Weights of a small image embedding model.
Model: 10.7M parameters, 32-pixel images, arch vit, norm layernorm, activation gelu, patch size [4, 4], layers 6, width 384.
Data: trained on flat shapes of many kinds, plain or patterned, on busy backdrops, 195000 training examples, 31.0 epochs.
Rows from block 3 of a small image embedding model, named by matrix and row number. Rows with one number belong to one neuron. Each number is 500 + 50 x the weight over its row's rms, rounded and kept within 0 to 999. All counts start at 0. Numbers have three digits each. After the name is the row's rms in percent of the matrix's.
After each neuron's rows are labels from the 100 images, of 14848, where the neuron reaches its highest value: "colour at peak" is the nearest of a few named colours to the mean colour under the peak. Only what is clearly more common there than usual is listed. The data: flat shapes of many kinds, plain or patterned, on busy backdrops.
# fc1: MLP up (model.blocks.3.mlp.fc1.weight, 1536x384), inputs 0-191
# fc2: MLP down (model.blocks.3.mlp.fc2.weight, 384x1536, transposed), outputs 0-191

fc1.474 107:506545520536507499488530547523508469584537490510540465561566477527403507438435559479537517473487469489517535499566451485442573461438503455511517588502490412452475491504457510532531424543502496495541502531500432604427500485517445636510475488558569490463504467462530432474494563448439479479499569447486394480547546587520508470513540409470489605519557526527499594498476601511565493514499591474570422522535454495548530534457651431487519593547595487637500571584519472555523560495476497493510557477504521515394496538572568560515401582540550502397387591510441531431592416438427500546
fc2.474 096:502495543501522574475463530455583466482468409542569500462516583421569537475534581515563453549498548474521488469576503481597462545471602571536514434491593450532390524544536475547520494372475494471503443514539492428536546488520441329521486420462496477411555460509527472509490405501528566483465486450511474456453447405453488536436460514486464528521478465457453487476527498527493551561478538456408525591486559556479492475575431497466481559504480529517578437520458594542406518595477565401413519552511452523527508551524520430436569521458469547588562445493450426475465507431546553463
colour at peak: grey

fc1.254 102:588526474560425450534463468517496422462484529569556621458512527542518568457523659512474598385535520432430562582512485449555443552534545540417462499449497557494398449446530482469519468557599534403577520583442412510491555418540491476488597488512542447537590502509486386415538502581494444426598450404458488447495554467462547481431404429527453557537445531478442486466524465463523531478415600480448449494536509438556469474465567546546530598464533483537600571530428427473440494476489455506523517503553470399535501528500477433510507496493529447514497527413573480468436439548457500505
fc2.254 103:417484556465557503425528512568497496520469577472508499477624521527449478522478383476469485517468534568485491536408407476560449462444521583552475491504504446545532500403517539443521507592605415607458463520438531517482569490461501474535527511518592616484399484470490495446479500525642506451499507449538493446483534441475452528498539486551519477535534546596525519542497462548494427413475426436517492482552536592566585538501588567449509390524507546528476507494516510557434522451409480605542506492528548485430469519502439557563480522488466533500572470469433498526568472566569482508
colour at peak: pink

fc1.270 106:506556510465594572415494495514455413397469431631559537537403505499467531576627504471464553454432500552484551481482542530523488531501458526553545584459488600488481539510499471518643547542535480543520467522456466461579394518501502477501492488434493539513471419584447523519540481501477518512635530488569467563479575461536516499533534562490527524437519489530480449500579471494610537513518579444590496477512452525493458540553462556532477411594449515474409561457452524470548451446546542452525571492501503516489538452464562514486439464525444479455474469511568513502509507523477522477
fc2.270 103:540469553470522458452518455521432510525509472496521501409483562481530451491507448596507517467474457501543442547466548402455425508470528452580489536557468483490577493558462483487493525495537555497482483456482478418479568499509503542481537436433454476539457506512458530514475490405492520381451455492537543434573474530434571546397454473458417516531513432569465466418534602537498481467514470462429555443463500498585486589476443471493429555532487576535489465464487455549365484428455492485506471713525443488465480437365426485464573565423556503532508538519593493424450489403551440430
colour at peak: blue; green

fc1.602 093:475507508487454451466490557447474548460533517513562450401516543532529538484513624509508518502482552552524510507562431389531551531492399469540554444509462527538575430486450551565586576436504461599454457545436498523508386572465495458560356571527429552540603378597489412585516572454508423497516473532514532550478494475524519598440544460501447449454534553465573561488512534509456474499458442544444553432490492517477503412466441489491554508535432492418538488440543442522436497501519518472559449506503416555630470506432467418456589368584484497474483584495489439490509447377462510513
fc2.602 097:522569497456504503490546507509531401379520497484497472466426675470475454494503428552468561424425485417505432489525472599445495569499379502531492452531505566516463396514581436501510620530522538393450577462524537462389431427518433605509522570486535479459483493514447461514519540499522602529457523532467544418538457543465531545413511488513475514414445539390459519515603628505483412471457532504405562503494510461592539570498526519471497551495490531497523468541538514504608561544524599607501565538501452513499421521534551510594452593496451501435543470589533455546400564566431514507
colour at peak: blue

fc1.736 111:517414368469397540445522492464533522563540531485430518508631407549550625541488416496508584486524479495440539497519441509497520436583438459480511470483490510422460554383457461487434542483535575454414558479471505434459428573468546469529489525505466462516551445547508460526498551463600428570540604562466454467562558511384559546469536519547585457549479496520490382439542491551443545445529477509514525518478472497570515582487523555528580494526473451499531541456531499428457562412573439577531475590500515410550514449517463449534383446487472446548621423532600438524538490455519461597
fc2.736 109:511568497620551541487560385465552502528556473463554510459390528460587495571524518511524476499507492601492497454483458533487469513465419564483557538499470541554564480474490488359533485392517501510454496441517432497451443496518495456583482546437515546429552456501471467447481533468565452467502556454429542499551436508490523426520621445466508491479559543422482479507556503468527511474408573505439518404538415436496515589463492542502371489527538536497481534465365520466495520521502473478482485617483464484513435487565470408465462489366538480538463532484448420422538492559566445527
colour at peak: purple

fc1.367 099:442544528544515454463423507470478457482436528452513415608526539524526553640459408499531472444634621543532503482525495566566462573462555528620429530634507519406508508442539455593428503483462531500503530543474508524455502502568468543470478504530442390478537510616524461488582429516434495457541466506545604524624403410416394462506565485461630467544502433497464547580462513494514511417483524485522529546507477521449528487478484399442436428481475491456574520546605482474488558510481485422469507545483530561526463555460499520504527385561513478512526522517527456471438584544497508492
fc2.367 100:517528532498446492531516461489485476436578544508500460450416466474416607445415519402416499462483488488510446501526510591482486505513443441469515548534503575429523523555542413492474563583531526468445487526534497501471483573491544403440518482610517493545462551542429460438528484468513587517593529489509415457575528525470519503447557464454548612521468492453522555544502417493580453448435478500476348457441479496472444472445488484495516479464449557441476444470521463522538610509445494607495451472543445500517534466450488450433482533423447443472488493466458465455539563474537471568
colour at peak: orange

fc1.690 096:417458471426388462495451605487469581452499489484502524515473464471454514418426521545485488373544467598451538476570493425452487493502549541466501550471527510477438499542554441387472593510588426633456631498481446477524523455497544492491513480470510466533493541421534439593505470509584518478522490465461476513449516461496636530485485549520494500531561495509520529540381507579602532434502530493506462520429545579506544559528489524523443518569547550472470466515509535496519448509467542517539500559536518468482491480584580519364449479529474541407538429470439567540459507522510394486
fc2.690 106:582518366511519505428475523522515429507470501511457530510509613414579554513475511531461522503543558493445556440532616499434500542580460530460485601479522621567482518506537499552546497507513447614493517531572451548602542436453479530496519452429437463617568506497445460561523499530527478540578485518466446457437529401504483458549521561591546491439498506553406502469548499531544501547418569505510500408531441571538507407445480543492473449496513534493492390478480539507507549547493421365554623444603525491481493440478522498416486510510514548538550564512502550490458587564503597524
colour at peak: yellow

fc1.682 105:440473611353496465573524439431489562511503463547378477516461475459507547572442510423472422483504470534497498559572496510543450512495466499590500572496469573570580493447478490486546524507467489515477527455472461474525511583474537397526511496564567587548493474528547512477510489467496535575483520521473439447515481433524471477449525489375561494447374553413485462477476566534455515526569495497535556491509436490509577592449461508568465623490451483556546584463434403471492524457488514484523568508626457505520517451540533465582462489495468598570451486599539479464513439516501538423
fc2.682 094:552551387498455523548522515457555442398477546462569537419469295518508500477530458562566477527444350588505508428432584513498504529454467481465550513454570544496395550486473416496497495440447482506584536523453543516474581415532493588470511533524410432526510482435585525462454526520548458496468408455479538503480398549517482521569444513516517522499545595580541549493495441561455542494541454492458527521392495520475516412616532446523529363609498447497484496511550585521521462519585484436495576583603508506541533455571462560474469478409477458440513567450490556445491544402568534428
colour at peak: brown

fc1.125 096:526424567462453486521442492438492427538419543580506529502423622572514535601476432519492483496556529491560582520485538539489534514504445513502474481490476447488464533479565466558525482510511441462549439454458589500414502502526510564624577511496473543525505511463514520462427396441558528480416549441390633450530517561469446602523335464468497496407551522533467452465510401422601449459501486513469526427508546523540556528515575497522435448456523546472525399511584464446454513359446450459540531563495439442594512461446496477467557509537596484561457487489495432400574619497509518535
fc2.125 105:553545450472486569468529500541501490519498481413434522512536533472476520544502464496513551487536500476482573533531368467473469363559494481490398452475497611501531583536530484484459583528405563590545509416596504551473538439508483523485586448459457479568556543546472520438501467480548480377497556575477478450481479514490483428506521518424512428525503530497517500514539492494548562546452482499568426478511468552488472472468530481490532537466441532600553521459538521507464593503543420474470571548513442540522603567490434405494592629504587457455472572497521464525594564443451471479
colour at peak: grey

fc1.167 100:564478454488550457401416493528500498461579522548622491469495553537477597461432505459495551511453482457483536532458506579485523520540458491545435526421488523522537536540564456481477444449590450407548444535434445432439558453519558536552533488492432423499455578577540467536495531445520563493527409489476650544512527505495491416559505437488469573545544425427455446543437536519458516538459499455481492450490540428472459403471494453491401558462498429579478438523488587503462514481537530459443517558529396537454489531541496551539546541590577543528526446471507529461463497547383553459
fc2.167 106:481462570505623546520545441509534493497502498446574528508495496488440441568538384389500413484475507512486615523467489435511483543542572587549546408527467460470511487434534528508503493549544501590648549515440460426534454551520543517527500528434467502436458521551461523424450444394549552472497506510458531488456554513596422527512527601452505557521548478451412505446472511449435489494462483557567515594524511534465511475534506532476532396513549508504533524507464469407619453430463535490513507503470418547524492514514491407512431569571431485465621454505457527497550504552516572521
colour at peak: black

fc1.443 101:588498531502505610503478474477418512519563487505531543522410339573442496520508384516522412498471524489451468575523491539507497564461574592546511535506497525515390511506441491462562449526510562452517488474547523413360575515532490485498536552479470543561561487442492519495457484463443491510438482481411491354441525596407477469434484542436488514555420473473490499415597490466506511535571434529517572495460529502495523606543589394478424527485472496452412430550534520575442469477555490557465445514557423509497390450478471499531513588416521493470494465613605565538541554471547452487
fc2.443 104:402550523475490560449527590506419461528541556543534486394495528545553461493520464480573511548403466575394421561502495549500483504525526460436447521447456553486572518478470513538423520470483535559543596533547503533454496518644590463433479575477433497378439422529502407521493510433528477458508487514472495494489468349489496580537432526480555522476527552502505516494544590516531446480509566505457559509580483529512495496477482470571510392515501622467418532452582471560411513559512512441425502414512542536435488535551487518502514563496535483519479521468532518504483446470424460474
colour at peak: grey

fc1.541 089:437440498490597532545416564499476626513500511415547429509497513540454491498499472392483603607483555571444504503543438557480430479513521485510457465468532484445492510487407427509569486380404519453493490405554501620463483477519474538467402471572524557555383522406463457432471466517456535491468485490548507490375545529494434463500521474518484497512491527535434556438564586549506504542523457517530452548432493442539446479635454537503536526516500444476521520490424417468431504524510539498506487554433576547455484459633456562521529485513458572501537537521546515490407450511428551563
fc2.541 098:519537498536579523418460458478427538449474555435518566435485464502525569486408406472535572503509557447543571468535443547481536487520513507483534504465411591417520388547638461525478515485499509513494563541555542545556520548529492503598479462474477500408549489501452530463581528505474517549552512402560413522486438602544527496559545471453467560429544453421533552593512445474502494465531535488462439483514599471416541507509525557509553446465436481444500450467580380456494493654505445645472464473464557453531456503508513419506474486405406511511514546513474522469471521582533465544
colour at peak: brown

fc1.406 089:474482485514549564514476522519526590531546437457503599523487444513525448506516468514538457478431419492539472530483560505407515436423529522517565530520488504472480542517495512466512461501492502508501525497402558498589458507451491508572531459588528504586447532429462498514548415541513507533417466440512553574504551611518571431617530441499534451588497473555598603497424446483547543447519593486473538523464592486474514540469489520493511521524428427587565516546470388567527413461549527486467468549479421413583480411476548491489559512546478483420562447577561488464539443463438550563
fc2.406 094:541514496520395532476526520512424506507507476472463513500501555504512502521336441472433567590514459474454642572523461474505527519551518566485490463497453489530428524460566523517496546432472539480516398508558432621467481482558488553545416437427440474476542476430572544558452479465431509469538572550588471514498522530574561509440613571522471622473542501507520507468445520416454503458586445357482492532467456418477534462473495478504530495496467509543385513487496478512519610549511551557494608523568521452487468495416539480426463497446447470518499526473583528520401469575546582505
colour at peak: green

fc1.172 100:568468500569445558470557517502429572490427499463491440465487514465539533515551357479486515450516569481423607489492511462487478561572489434567495517541397502463487480458444471483499483444466411477461517577523547476438468545508545467526428574587503505511431564451577512556415624425506420566511419448424461449467582514570513560549522580390563576487496485511472602639552520455605548484543460530493462497489459499494545495401510599528506567460462499532486515521397540434448472490485534530479516512577465542459424558422467486494446435505526522552546470480538568579494470491574536480
fc2.172 096:563522482570453526481565482423440507495552498424502531440485514527578534585562556544469487418427521503539587519462503454537501509450407485517504470483507542451616544483490483514425619518545490539591446525501511482500474477409554411418405540438462516512583533493505440495449474460539414486514466472421548550489445432396483582550560516524482504570404545530507512495565528453430488523500500502460513503502484464557439488600421557571525481462482526554524542561551477546535523553458471572511489568572535450516472475444530535522497545494565501431465496535474507479465496528468465475
colour at peak: red

fc1.249 115:508452425553481503574561543431502550474473455534516504541508519524361480466385445451490460496518451497574471472552553506455403513463453465459558510551503466515516562488483442579547566571487503385475522512363587442575490435453546416477472467508438491485485496426465558502514507494528508534437476535495553516538539551468549543441516494532462542481524479495488525359519449473481419589483541513532401503442558470455537556472519507560431491557469444447528537466491455546441491576433536398527491487553544459424459466446487429496520498423519505443439454469464408471479497500608500420
fc2.249 102:465493543479591547536489437504614492393469581494492471527462558519444589503524505567464457490510499550455525509555489504487450465447485486566585435501552512436491578612583522534419611576430513417500416478406507515494530537519523457467439434529601457598565563456453402524575540466536507514486469454432449518503514568546439534453492478464520392509492553515577609476535551488464506421609519548394508493503532526489507545485450532550557560515464474512432487451532492498476524481556455573535486424486487526475407517611565431468513532583489523556394511465521487416459464535529473487
colour at peak: black

fc1.293 101:460512477539518484371472467504601504513519521514608534454476415503609464477574531447421426475573477606425455535511587533445533543581439426474502523535519473560462490457522517569489434613455469525522546503480446479487518572512492463511475488469505452538595477536476506460458579500459466497568507574423587402504517474505517468502521434493500486492500437513363397485501474518546447447419448502488531622527501453526526532466516492532510470450526468575563546465468495444517530488539471478503469457456445426500611610462469474702565541506537507501560439586527461460482568521505428407
fc2.293 097:541490528489510485408497480492418541458529575474528485459432451527481499533438526530360552454536510470532548570490488427451470448555501575490553436598633508538566497520575489437465491502456475445461434508496431467464564474509518546488508470543507563514490510538460564507534541517549527466498647514469474491448472456475514419420516606467473563430482426519543568540486526534479542508487493498518515574552421503560459551525452586442440469485511498507432495596447594402392489480479599496520577481449517651438452511532480598513533482443526468540489662518532529508526508524446460364
colour at peak: grey

fc1.88 096:426540438481466468423406512423521432495506482525479530413525485529530555454520626483358460334513555506468459490486483414487533504445539453468513499461547592593479417526491474516537479512449345457438476536518554464411541497522489500505549414399574521485593540357500420483476538457514497487490512498466550632475564490494482486431484552542440529460493431503550492457504514505464472505485489559541515412499549472530499491527519463523508549480541494520605481467638511521427466438529443549582440533491552535461467496407465541437612556522541463514515555518569537554549552498556623498
fc2.88 102:492500411522494509485471560437440579547447538383574630502411545523518521440528494512485560450565457514578488488480479527495457492536509469565463415529407437542448477578554462466485497458426527492475513557604508555401437465458511546533579571548466502399502444455545463454496533503505425475442498497463434481516479474570560507498494505508522471558491524516509414587490440427373408462452513416469450517413508481461458543410587549548445475476531580526491572502510515501506514584500465443528570518540452563437470472488427577525410555590511464627612480500421447491484457443481448558
colour at peak: green

fc1.315 094:481524473547505508404521493488574494479416553515485495488429570498481493461541558485494581429448505540430509426442509510426538506505470487506516538436524561539489502522557532518418427458557491538399441550530616478551432545514548418401433451505480407510554465399543525353562479485614596524499480524530563468468520461472471454518450500511471519609450511566591447441588554540498477546461474567425405465552509520470544495395446509468474559539459478574536488413532626491488479525577402518477520492529421427528573521481423547524437466466514423492497487491417495477438441474448487480
fc2.315 101:438522517515577425441507425491488566566519472547605493518499589503515446520519487509422518583357478593464516568439539474474412446523513439467465564493602495483421482575524445579413456433557502522415470531506419527533503424482564534630442488551512579476429493492469401498432429508494455564584514551480462568590430502504498595513522501548446437533438497518489536509484560520446436540548553472543442534431482468546486502544510514448500446555530460447499568501540508509590432483511502465646452531563591512544482473565511610461452488501482488481545474586575484545459463509458507547
colour at peak: grey

fc1.19 105:503621547455469503511480359518510561522477510472586543448473428567422434468437519429494539522433535452548543404530613558518556474432545505450555464429429535479507461574469606557488474425582535452528506540470563410399501414500525564519439625452468423526466507453484536489578438557513441561557503430469497435491565498420482490453554539510508610532597511516489490479482475558552428505559514555440414525576465488510469503451476575466636476512479519467464451446555550527569553501569428509500512515521447501512490492469464507457506471504463514488511479544437456493454464427520449436
fc2.19 099:536490579477457473393510472446481435531549517435523491565497397515528498493544525516483501537479468421543419577482491495443567481539513565494506463402516557582451523493457515475526484536544415502530530493513407448469453522566609479550413520476582539512461530469571410497514563565590513556505514515603510511536487499562415577516458521520472433522534466595491398521469503526474488490434488455499536445510518384544480585493541571499499580397489471534414487534467438481432505480540478550574495443499414452519618470453599427588428481455587511524491394458554505510497509562527618448
colour at peak: purple

fc1.621 096:513509542487490459485482437452496532558497491421500463445462466519513532532552416400494479496484464542429431533512419500474582465497564490503400442491504449548478544552467488562559511435586431476493485547466495500478487588524408515526550511536544573563444562466461529468456480485482567453448510559582573417485468588463478568442564492478491509472499503438444463507444524445556581409559549489375497435576545549479565482571585536360463494655482468496505451486518486550468431449462501457558530476571500454496465592457510454468479593505489546454506448442529553587498571495467503448
fc2.621 096:363506496497495465523545503475486546551511462467439434455495435502471484546489449451544573598524457546498531452477512460467448508609574392508521507485491453489468513411462480455413533531524484545497494535579428547490557461632437422554469539527462489532543456436466464412540491435534485541488465497583611473480435471506503431513572461411478441530425502454440539417542567517585465559557433545607428549594451475504505542535426478521520563469500545492554543427543483516517549489473435511545572460473509499514438504535466502483470547552533397459514433515491517555553418533545443425
colour at peak: yellow

fc1.551 094:503430483497472545442530616576522457474440496491561510515438473433478435641415478514497467486385489426424495462527468499529467437542520489456539597524503504532551509444499497565434495486577522421569559472560563489493503504454494533511517469463597517450526523533417454559523506482447443483528466465567490478550427498468588460462403396589455505524509504529589571522421529566599539494526440501557600535499631540372499463461464438505467577491536475511458463523455561523550484485543426501457411467536538452476515475539553498446496529502465523455433456566499463491411473557539481485
fc2.551 093:416502465473491486568520594462467479442530511430523520486536535551567502506587413521468496558467611561487566499526455492485518517492486475526537506506519444486504419499493516393471442450547610488441492516513405505467546522427577446383416493554551417575363466477618437528558510506488511529525446412451514602476513453535441549496474485499418457502537543442383450506549522491462560479471411478543517424386543478498521604458591548532485420502491597502468501432568505524461463441590509507527578515543463527490419497493483459526449515449575541525539501453506477492549531535516395507
colour at peak: yellow

fc1.766 096:605520466469521579425488544505369487468463482509407489441547428462431510564544492591508470452518496407550484483404532514517490456537503604448442506523514531466524497531473536450505506418403541513451501490416528477514556470504498452348407478557549401445569450528500472509523498439476479532489584440465462507516500469467525525455583416459509555474501498575474501552456530494469519456533433534406511509522638524520613522477548504523507450501457486553573505508514513557521490547492485574460492480525494479488521563452502383591502499553553514487432490536572484624608495409426603439
fc2.766 099:384464611572494524561463523605540520509452495505466380566546585526554487561425508388541555531516514500515494457636475464572442502506385414522465549441493548466489524570462497483490453473502471464592410520449472499547491525569517512523447439561563560525479442478494434500478484489604521510411470581479414519461486428423444568455569572563513493553422498549547557509458410537500563559441509500467502417525431470461570510522447433538541596472553469568473596588451482500493514542587531457501481505558446536489425486536436519524517545592475465570461495475485474438542527606505499433
colour at peak: red

fc1.631 102:430577550566521573460409452523603419477425550558444414474484518527528491433504523472541562419490484383474556463562468465450485441442544531528499471512506491475526512486512503514555566513527460553554522548530502377485479404531555489566507438540478442515537503486432529454526469477527509524442470519392464523433555539503543511494490468473448479554482589603515435505534551462473478503514613435513524556470513502468502482576508492509554504503437499502514542425507462423521607480553457527573468495446546500437438459474589459464502509480573498532517443616542416538407455482464515421
fc2.631 104:436470499357511467518575556519465490434589487521487479524502465471485579477449536491530534600487456421485461409589509532578472466412466501531566592530433473442587436534430468405426558522460526610533507477552454540457517547570512512475503482474478570519433543482449431528515479532432536482514539500475513549496524530532556425557416476469531550519425433445549580549478469538561469494488476573518527546571541523511589557465543431410451563533490506583557413473568435453491514503575598543534457547500479564490446449532571543517546515567594387324469499479530490489531586501491439478
colour at peak: grey

fc1.680 104:482466364499563574570561488471561568442472541486592520503532575561434534437500517543435479452581556586459506510457512586583520483573547517465457543518459538485454499472559539445608447461552571511473510538530559497451408457573499482529468528497545543491514440503439534513506472480481501537475488436551549466507393335518504477416466541502482484545545572438544534469424428446465612543457467499455490453581473433444590552460530429531496581508467517441441575406544521569448562574418522544439522567520490496536447452363563473474512495486475548368482421509469530507557481495456501450
fc2.680 105:465475495448447493574606416536468510525599485510444524501512506487552375515383541418418532510483474551518455449468432470456490459500522492587550469489538511501489465459571492502489508499533496503488527493541608482606487534444514461426585526561435525588523466433515594454533395536523507501478492431461441500443422510461505504474574500596507509563483505505499509434525479560487386440499435504503442479489489449492563569468500494525576580508469450470452494474494435493491492549494472503533559518429419482499470465513502463538474545530474435565558449545492510492392466512489567459
colour at peak: purple

fc1.507 102:499566493470540440505509539397536443474484496478511428568494451479512556529396513432472449520557448499453526413496516476500488480485436499448506495474527495543398552535536509525584527500494466436445479484557501489505411477498538471423518495544520528432552432469513498444426431505488506469497433455591533539486438465476468504508559533454548517479518388459452531465416504336439462508486587516562471526581572548576504569525437447568588477454531461414456596501478577510462547477465494515452524457569453516473488421439519585455432482476562414519532497419540510567462560591515476525
fc2.507 096:391589463537509542473460559527572581534549545499479533436469560502443469495605579542479473522455540537568513508396488552493475473453511491554500573499447468479453430354457464507465529458475410536456467492416533542406472491433482452547458448476447522464426543439572587442541531418609530465540515500473461542376529585537451534474510441481513462557540508456511505529501626513491461474478588554539686496493542500543509478518513421519540465508515463504565478442410505491475527419444438517484490552393501548525525506481572477470560536525453550516435541481505477554440510523453514500
colour at peak: pink

fc1.693 103:474530566494483483412442465467526538397477458466555481571420517556659505478410423439527482540492553468479482474442463573531491552603494528534489517532492532445589482517471596493516597487420481505486528488464450513552469444521533510469463560473470564501436529426483456493437509497459525508496497508620414540475503531499473548447568538481499514561584474480464483520462484547484444525512520607559565489527484572559485424446606469456586520495493565479479489483457597516479546461577475586412384532467492510464461432584470487464510495490532573525409483553414444494490539526511468518
fc2.693 100:597522418590450542456459485516465527483541521531506433509499456552481445453468509538467503596484526577425554638428534516505461417537474506470447517482507468428525476523450513582394520509429466578459502388415462508439472494490421371450481545442515484476436498551591466546449485550520485537445516397474473494556488447458429540641462481554502480471452548481462491503529513479483490584452461528389510507516539482467555563543561489547497498502501445423568508518542558416464549502520582470474491434402564471544483598559467475503499528517520441563377486445430541519531496398506550506
colour at peak: blue; green

fc1.739 093:474421498449477460391554504493529611526599355435583487495569538513514506559453462499515500616447525516480572445561452561509536460458518499449428582462457544496505471522424503501459476438419502420416423546546455477515515420484510556474449535569565487531500434570552426575549592460398550521513546507473461515489519508479454432474469486506508549536451525555574589560571513546480490483476516511507523462417534522433502548537485460482535424502552441546530579503451497424527559535573544550488501538551541492505562504595386478454517506451493469479465454437559418534464503500486486503
fc2.739 100:416575430575529517469565470516554538412545461505517546436535479495515381484394497519629550435572430524541553403413461587449483431480548449543425556483507407483575584571412523521491497454457651468556489484570572519523506569512512530446408505527569540528532542543511467553511585442445511435388470531498551492457499519570494493519467510530494574483447537486565499453522478577498461512533483447558563489479517540522433462519457480530490487522555534439518526487433503430452474553535565490452592432493601470566434564568498487421476513410487412549506474451472424411450526446542416551
colour at peak: grey

fc1.299 104:523580511518443494482556495527571462482466476540573499461514466517501536414498461466429488417474473442398480474470456516493466524613514453539490537560493486528514566526505536448524513551499577529503509543577501345457525519619506513536349459525522477510592546469514489551415499448515456558552465543441573482520514563569606471481462456494510549608555445454532457439469578467428546507478545537536524498426611391558479381533494476545547459554557547615499515501580549487457544539472552489519469413512518515609518477606481542471448433405551610498456491568525506487499546512431527495
fc2.299 103:536549405512488468522533542490402579531558560598448499427462482484477469490536522585455492541601499576517541647464497518450532526504539450474497411511551474452495463499456485489501535500572490440501556381514453441541489531499471485493463548518438483533553469541451438516487458570399574441468538536479470486567486409496446529521457508514433550460518568496477431440459507559491475492491425420571596513462558482510505465467540465489455514552543521543495590553576459474500443473532547574445516474560383560583486475483434583560436437533563499427501585560418531517475443605539435501
colour at peak: green

fc1.384 095:492559438574467533563514499559516498531447516482602490490524583504574364625534456491447409536533464474482476604343413432507485531521556460555598555523469412496510440532523506394418405475520469445465507475556601434524580478494563500448460497486483367476496517413464494600479470506649449465576392526420486592510525554523491452505452464562557485480451531485549493551604507443482525510460523585532417553512482531509485521467469467437424416515542486534465550546544536511471470462418569495484529537509560459543571634553484576475505451483469482493537487537489533517489445495421566545
fc2.384 095:521473560518568441539526563490517537478418556493505538548461430363573528604517481490475518545503521582544530479620513473539512567489439518509513518608469535558515513460503496504541574570490440518463466590435389582553494615476462496523446548484559498502431564548475453491478520476477530631524492588475456509397486414478527513444514462584490631470526559493537485523466463505538513555519476381507494569597554516405492421445472557505448444525495488575464495471491491401509550572493402522619627545547477404508442494495524483494490501561532457384509502431512456469484517485439466518
colour at peak: orange; yellow

fc1.475 094:539633412549533502525469414470547476468494531597431551446514451512457578550484497510562457496485586554505542489460526453495461566460499482523469499592527415536439582489501448511576519455528508476568371590505506503488540479507485420438520602523546518380497488480445460463458480514534457592486492542436625522449472532540597452441501462565470608443471492474559476444522441542421544568482481500561461432491514545523484452458425444529569431477485353492541600504475496480492537471441487452490534551566508441552528517468543538483478607425377493457451534413555516433518560516473509560
fc2.475 095:522519451538524583490472503500433534480452443486497421494471459550485517561461460451563462619443493531550522515489463619551522513609609485474477463494514533455564520492526504595472462552468549425543508507501455464525465566525513508488509590443526604419501469504548486580519492513492477621512459572478458515436483487508459420364512502396473575486527441598465496453466481455563451531494485540486540463530401427451496644528397538540501546524531501512500566370612477517481543536550579537523559450469489581395495551500508559444543420422575500497467488454445500679498486483584514430
colour at peak: pink

fc1.662 100:606517623527557478524528527432494413484446477444522602557462473537482515433558546471504477479526464573485505450480537468574371560511465482585536546479426614509516552574383391494527443576519463548523600521503509425465516484535514525483435534522584542488457524442519508501428544511521461471447445483513473459418504597396517500449582477474609486492491504480559484550448411502521473565434490544440423532476557473500498502489476568396526514546520512508529460517478429558539480538526509395488414587476409519575583486449588530547509538566515482520550497433536490464495450539563487533
fc2.662 105:507486481549591479556504547468568422470490511516486500515573442470517492537475573462512563475533481464431375504557518558534459548560469525527539512532543455399530526490463538501564475623551447406481512485417539427483541558446456455619510447624554459497495462479495575406522522396547496487491446465582484588567422473500507569454543560484517480461496551557539438558579529480479537605473442499501528408474412452516467569549459455499607544496483484463498442468532453508515506424541515447343468451514535545488553558443516525486484435442544570591442367465474491529451534513591450482
colour at peak: yellow

fc1.521 090:498567487495408532533447502419566418488493494550592504492494397594412608561525436482501510523491483465479504426509437509511550528541475447536513472397549495555449508461509462534502392483530516558547444481586487449460455447534432561489544503495586463548585426516396538471441526535523451507490469507425476484518527399486570476477459443519472468551489558490493481439431579438469462490456461528654418552515444503522503485501499426398480598605529456527376483474413463551554535397472535455415501558379508562521539488557501441421547409506454521595578505479439471521549604482511574497
fc2.521 100:590472515468597496564409481413430534524447451458527420523572617554477434516432546469497439560540518477364552468491522454509479533496509444547510487452508464616514517414564502493495442524560575453475483534408554535577498611450507466459527492457464509536555522511490458473488515531468564506501454558538543378439509447448529434571484468493395487509543530456459580415506499529469364508473483508526563394484452513521502608551503438464569541518502505472470532502476482399562598529463452500461598488563465590572582396517493445493470477537499470548559506533531461469430587493514479493
colour at peak: orange